Rows from block 11 of the encoder, named by matrix and row number. Rows with one number belong to one attention dimension. Each number is 128 + 32 x the weight over its row's rms, rounded and kept within 0 to 255. All counts start at 0. Numbers have three digits each. After the name is the row's rms in percent of the matrix's.
# v: attention query, key and value (stacked) (encoder.blocks.11.attn.qkv.weight, 576x192, the v third), inputs 128-191
# proj: attention output (encoder.blocks.11.attn.proj.weight, 192x192, transposed), outputs 128-191
v.120 094:129133151147055185085118098148056134150085143187084116061171129212135155093145119144150123128152141124116118105124137123108098088143099149122135141152087089115138122159130128157111102125115145
v.121 104:149129160177121135108179126105122131113112119054111152104129039134135121153169106137129142111096123140095108132109186135082163083128112134095142169137162169079094144172170165146175189118127220
v.122 100:071152139124070137141145152097093074064111117113145145099155088110105134149186122128076117087168140191112162139124202181082141139141105073090172144191138131132114116130128181078109117125068150
v.123 095:140183109124076096110136128104096112115190128134191123121104135111166107160083216097098145180120175149164126118108113153104150122097130117101103116125061097080058163147162123165114162114197141
v.124 100:111091146085130144166137111119124043119132115153139135100171128117124108193094104080147131098121126111171135125062196140054134097126144089096124122056139134100080142103165149151099151116134148
v.125 096:048133154111155138176141159137118125110132068095143200100158075121119119135077113172164109104106110106155122183084094145064161160160131096108101050140188080121081115130105092087063177107169114
v.126 093:114123150127104178120159121150095116119080139100078080099148166126124123136141107105166141130194147136149087054192112121137123146150087135094136162133148145195168174147125146115166104129177088
v.127 098:112158148176099119092147156217109111125106103090167103113158135195120139116062128117099172157130127108126100146125076109139148105086161129133139126076162092124079165068204135154172174140130117
v.128 101:119142157154081101096119112123104130159178100141082146123157127163036097077133162134103144105169145090141100112144129092087150179081161079093173093097146208121072110087150096095129098135049141
v.129 099:180136126158180131112173090106154136079137091127130145089183122133160150137125085139133118108105155132161171109100043156144146079106143146130124132137119144139130102115137095158047127083117125
v.130 091:155134130067173106127118126148118133108094127107138107129176094071065176132185089084119125107123081126153139110128138077066148145115106089066094128095127180153193110145120126155140185133099148
v.131 102:162121111178170140101144075098133082170134106147187097083133167150153064168131146098098142144112135096074137124119140127097085157070105078144114097140089158113153097031119068148139102141118140
v.132 094:097145079164152172147134113174113134140120104108137115136159135082137132089150088119081085123102128188186155074164158174139156098113134146122131103101147141125143134146205049135213144136161179
v.133 103:136114134164133167077161123199124127136079138116149111141175062109132169190100179118090102090119173089137118079136161079113143096158151133136147133153087176086075126057129077125092150208086158
v.134 101:113185124112108125133139096111107118100122124146105101183157083065073124116136181162207126163149122067151158138099137109107155142144087138104149138092141091146116088102145152163106128139120115
v.135 103:132143108140148168089152179118085108132104140089178163118081105126105126103061146142113105106159146172172186089119187040155166126133143137056118143100161102178118159158172123143112119109113158
v.136 108:133177137106097115090157142104070084083137112122062100125137106075118105141078122118145161197100105101146193107121154064160125119105129152119103103109123143158126080164153129060094111165071173
v.137 101:150152168108141159140170117167164155155129148155100099194118105158143108085141153132150077062093138113077084106122123095154110160087091126054124170058107143171142186148080082164127079171121129
v.138 096:166205102191152070110139112127126126122145131125115085154151113194034121130150154150196132152094122078101075154155129126107110148083151105158154092123131156131104187108145114106174118128110122
v.139 091:133155110119094117127138159079122109157108123113178090123098093110199153197083135111122139123124139138100108154179137079147109132124182047224109144128116109168106119084144162094084165097081177
v.140 091:138172113089166135136135152128149122142123129185147121192192103152028089166151117133192122096106117117102145089108088083136058159113149120125118146095114127154157170139091122151149061157147099
v.141 099:123056110158097101074127180035098122129089103091076137163119090094162132145110174125083087150112187099166133168155123127098166133115128144104113108173092126107167123165149134141077144094156161
v.142 093:172136168148080135135115169107109129089128097096163096099123170121125140128100127082113157114165149138161161170133113104087151151093132119171056151106149134100143113108103150060099179145089114
v.143 087:075148115127186149155095129089172113104099159072118108146147157088088167171097127143197162146080114194086180149189131141106124126080127166117160166133065140147120132132110103075116113120072097
v.144 090:134107127116157100104118145098090107147131138133138185103063124137178131158099116127154131125064116120151126199111190189152075096132085162142118102119093181109110133154122109113168057170114129
v.145 097:186091166178142126101173143152129163124128121123120140140148143140110103128094103092167124130159177142093093158059120105146100122120159104205106095159089144112157125093122079166135049096137129
v.146 102:114125123124122116108148139222115178110054132148191130162160120080089088098156100084106097130112144141098160140143143068112091160165116111060141088079098124097164136128147130166150092156124191
v.147 117:093116114110153068165165140131167112121117114127135138124125149105144195143102135121087124172082128128127074171123122181172112124129170100172125165133117137109099149127171103160235103115122145
v.148 086:185087118111160122137144123158164142078138143120139176119080170151164125097110155136203162151111123068142123151133122115102107162138166120093126156105121142149104172120096125186136030084147153
v.149 106:067203164138091164226122116168112128124070131098116144089150082135108101161158133109133067093139160122110135142149119101085196114122111127134124180138116089129161071168172114121131196172152156
v.150 092:115110079142156103108120147165124081157154183231044145141151121110150145128128161137134135134124089147122156090070181153152147109155119123144119056154117165155131160114106085084141096104135068
v.151 103:030096123169156126144131167203151081094140171185165077151118137194107129149087134105152134083150090144141167183183145085147123130098108115151175138139111188086065166102125058115177108092105086
v.152 098:157115151106084100142150185124148120125085149143155053114084090112158134104103166081148170130116119077137059206132162083135067165132107149102123209084090122102129084144152108126155045126117160
v.153 103:158117114110213122156159156125153120157083118133128106121137122093164164095119088134197101087121098138173142112111175150161103129171194107121142103127104081124110089166128139150126127113122113
v.154 101:128132071094098221101140164164183112096098160118150118077138078083114121130073118117127165176107135165163105110128137150092191107163146137175078122113120106102157129137188163118175130130094128
v.155 100:125159090136139100147129107107055130132112138122111168116156094127049168165124093123093161201115080138093165086171120103141102091111085124153155104206128105198093152074145148100085134163152114
v.156 094:095080135126128095155116172190071138074143162161095154060102170097135097106146118113119095139159081156104163107202155108120138153117163105099074144136047103120113060190173161133166139109088129
v.157 105:133118169121132105135155170089159059000095116120170106104191147150108181143101135139142141136062135104159133190115037115145056141067120129178114131130095175156152162111142133105099102054147126
v.158 098:107017100102140126138075142155057152112127165091072125141151129117143120138074142130122106119151120189070170133106123110146083086152145163169113105165118094159103170151147136107078152108197100
v.159 090:080105120089094133164203098121101128040122108129104150123153106136154140140109101065107155139107128133069138146109075141118106070054139116178106141151132118148132158099168100107164168147108153
v.160 088:097062153128171144122062150127172130100149086184134110111164173147148105134117073140115095152171123128166098136137111057189110089142166159126075146148105151153116156100125093130146102119156165
v.161 108:123062171113187114105093141178177119134170194144169087147164097210078095128093172098142147119104061078113125147151095122171150067077170124136179170109126106117145112105121122110090167118117089
v.162 096:160116172125187116118109128139118156115200112110160122107176127236072105135146159130046109088116144128134100094111132135105086060164141165155154130151130116121123119123107125140120104092078145
v.163 096:093119112144168130119070152087098150091196096117147143185119103172137107106166124143099136138173184128139084170083163106159187163087122185110157117099114175128108118112098100154148087086143127
v.164 096:133155111130171126168132115147141150145079179131095078071123111174152159138093129103092203178104087081140157172091086070101133158125070117162125133133158160096120115196091132089107094101096139
v.165 123:110091124168152109052138081083170138086194120095119118150159143180101085102162115206116138128150139179112107152151147132155120128108148099155165119164164137185131139134144139153122160127168113
v.166 109:111116174176117106058166126151171203139140085118065163128152130091150096155209113115116092084150101156117088131157117141084079135202113122174155134095182123109186100135092096077107145127191073
proj.120 091:140163189190144082102139115133146111105118115030094142166100126128168131072108136099084135138121111114107145092119112122175135149166186090126114153145141118132128115203144084071134138060132110
proj.121 106:115149121071138127119156100197129120096104130130150108118138191082166166092068177149109146137132142163086103172146155143081111132169138162175168135118151158177129085100100141135103144149093087
proj.122 103:146150115118120103104138127192139178190110215138151176107088134127144141184146129121113114128077109128076120097138099116137108090162154121162091102092119107116144124104091133109174102107101129
proj.123 087:165166133099103153153090159154126108108161190106119179118178141145105147107113082097149141141128155193095199155126088099062155122113091147156160081127169177165137088140104155119101104176134122
proj.124 097:129183137143074126124123166142122160104143204137144161137092181102144121111159163156145105141103102175126121164136112116128078141121176154150098152162161154127128143099102099115144119189111101
proj.125 094:109142103122103141141157115214155116078097182114098125153133126184204128171138115122155090140108110084162095081107176126117066096141104231112096167115079117169116134132089186133146092138086152
proj.126 101:168189120139120093156116132100122106136124113151190146121084118104080145118110220112116146146066095138141121131091106176139093121066212199121164147105115118072084141145149099125145134118138137
proj.127 110:126085122126152100147091065115077152089096114176169156086191159125163139127192159100167138111135058088122140085144141079128123134152126160130126150158073124130123147128008092128168104114120073
proj.128 092:106108088151170175187170137152173082081105135140147150131113106058194154183146108154080047047119172136153111113107112189152098094166117156204106138135122119109159151132088122167131163082115125
proj.129 092:125089127139116136167097110148165128119168122097106140131089163108092108094123148173147146146117085117152174114121143120117143182126127118164145070162146179129163102100116108162141119103161103
proj.130 089:164152076136112152116130099119087111116138149129192113118125134090113099056142134172135097162188135087130159119151101147115121139160129169138187082126127081150122135129133103137123149074140126
proj.131 101:122124173114079133052129168119122097132165177163146131201150140160132145154127097152062105090108137097147150146122083183075094105134131156092151127134126126121120148137172092119113135042114159
proj.132 091:110090122108099085093142134111095133050176146154143154130104162121094153115139105086196134160162155096077166129130069091162125110098094114106120089133154104164115118093137150121051111118140102
proj.133 098:122096076144136176100113121175191127109133149090118181132140139174147160087204104163137135084103143184121101178126077137131149136106112149131065129139113111133169157121131179135158107060153114
proj.134 095:112159122141120092107122112120114139156073112131095167104059118105131085158138086141123123170146126122159140082186126133143099043076105138151201114151145168158130153201117123155083154110125179
proj.135 098:173129088154108171147073116117089113090099086161140113152145154081088113194165150124095135092070083161124151072145104194167083084175180125106151107140110098113140110156109069071172156149098107
proj.136 105:164137138145116145162107087145155105173088114146148110183156148145120129131193107128146150071163144177164119058166153171132130089164144168108114108093122136143110132116085143173136120063192071
proj.137 098:154097130157125073137158119128107163100155100047173147078187148136139134107203124082052170086096146185101126137104096092147126118127131114168178066112136162114170069172173125153067183112189151
proj.138 099:114112182117123121148164049106186120097156180154131149100094124133133113130125078087069118106136118140119138114108151134171099094162098144125082150106112108124127166109138142120160121140136121
proj.139 093:126114120114120094120117139107146117050143170201118144164073117144050098087118152110131109137154122130114048132115115150107131127143104095121201162154064148110114110160132113155181088151138093
proj.140 085:163054077189180075114143157083096106075157144084105190070126143172165093139110134091086085117158154146131133170108116165157161137132126126174159097135153091129125115088180105175116137116118136
proj.141 097:114175159137089151130126112217089107127093177163195116195111101116050151058116107122140094123120073156111114109157079123130160084101154105140128073115134137144123088100127127142133122051101111
proj.142 095:203117104098151122114136096144148096145135112191135123186150145130144113123109157118121155164127149130122083127137158130161083129150164102101174080185133132085119145171125137066193116150162102
proj.143 087:126122123104141171175115111156106112104155118162134157136163130141144047112069104117098108143142170198152092082097201130154061091137156158139106159096131117084126115102141150158104131077095175
proj.144 095:154094162133098151087144147110113159148133087143119073143119128199133137153136112130094152089147127150092169148148097115084157114080161132098130168179164093109164068113124148124152166131135112
proj.145 095:113110084080136142111121100139158074173164161109159170122152070131128092102100131112063193081087126074128168108172161156101060193176132166109123158053159113136146150161142094122152156084154131
proj.146 098:163152096146152125109164106091156099104115096092079134068126195202115157124084136118120182140153151152104138112117107146161152152166145076169096097145127133130136121133164099143105145084179099
proj.147 105:067094132138101155019107140129070115153144216112136158179098099161133087125116124124178075118171145082101110145137124113118178154126080195093176120152129081105172113087096156085096084192163065
proj.148 100:103194099091115132164084168117115137165107126166105111153149103136124112121085192118085111096132162115108185112105141130145136135092102173171081097148140122154144072108158093108084202133152138
proj.149 101:070131091097079143082108119126191152099133185149135155148082110122105133097164107144105122129114089083124122145153118108138111056127132141123103173148159115103035123098133165179157124124086112
proj.150 094:236095161103130111085099171100094111152180086137130084119106160160104056159143110091087137088126099148167169117139116110070151120106156101115090110090182156112109087183119158107059160108154080
proj.151 092:155139111077128139110153135121188147130120150128095253116090126068141155095115182168094107159159174144130135143083129194127181122113139112153100143144136125096129103109123137072020187155115115
proj.152 096:089140181143117160134125104104128166164125115131132196151145148159128118131152110132118106114136187127067155098137072123131162123130173169125167139168137079131199154143113079091147169110132142
proj.153 097:155114104123154101110109140115096139136199156094116182074125169130077094152162135163123168154119108072114139079082109066121127154130146146118062111122125053134223170085167140120137109120182115
proj.154 110:170129101179137084141098087142138130137181134153153115070087100120103111100103095170076185093166118110065138097140165130164091145120077103140125113152152110187119089082129131134159106166119128
proj.155 096:164113133137167061153141116114179135164105121110065024164120093152128139099157122118156131137112156166156056138101132219124119125142189100181130120088146095105141163155120192094096145082133161
proj.156 095:173116128134109115084096131049179116176123118164129082144100147156130115134055119104165079171167112154107130105096130166139119108138137105166131063135171152134143079084144152116085114146145112
proj.157 100:157145123102153175136162095163179137187118203117082194184174127155136092105168121104188102121211124132165149108131174137110129133154161148136174083112151129073081115183090112102095180100128075
proj.158 095:110170182148089098140143160069108134133151109156176112107065107138099108112193145153061089126170122165154101122164120059094145155170118120131223083100115185158170087121104146094122127136087126
proj.159 098:134172162193094147108091125146146085111102178104125145116147126155092122118049125141158115150160110117188071082162130088078131148177162131123156133112126182154113170138105140166129127136130123
proj.160 088:135196046113101121102090168092113121066077167124137168168147102112103164090138099057125159129169152141081107094136145126068169157166137164131152137115183108082123121122153145129111114077093091
proj.161 100:195133110164125176158073122119096123142142119186131130121091099098133178109153092118179057147122164165135172150089075133144166125103108125122139139130088134103147131093103147121121118066154178
proj.162 088:139112140115091188136096145133117108098108171112131177105105088153147150130090071072172123088159138166104136147135096128158183176113159095162082150132083129154101129185161142104116159127100147
proj.163 096:067188093045148115166114090135159150143112109109138114084165141098160184140195159095088118112092068179139095133203123108134075180119159173105067131138129157135113160093076138130105173126092144
proj.164 091:130124069108143124148127163165102100115175079148140189145169140101159122105128051160137099105095096193099132131107119169098095087092105124158081082067133127143131197075092160176123158137166093
proj.165 118:098123106091145190112126109062079194131110121165175151102072053131128124164119178115135089155165114103177076104113074132144139091084126116138084144084120137156143052133101091144108072155073096
proj.166 115:155118112108197169154121087135151105138172114127109125115122115146078098126112176133113112143098073168152085105116146123165134140160127153124153169128099138133094114135152126154118152145088157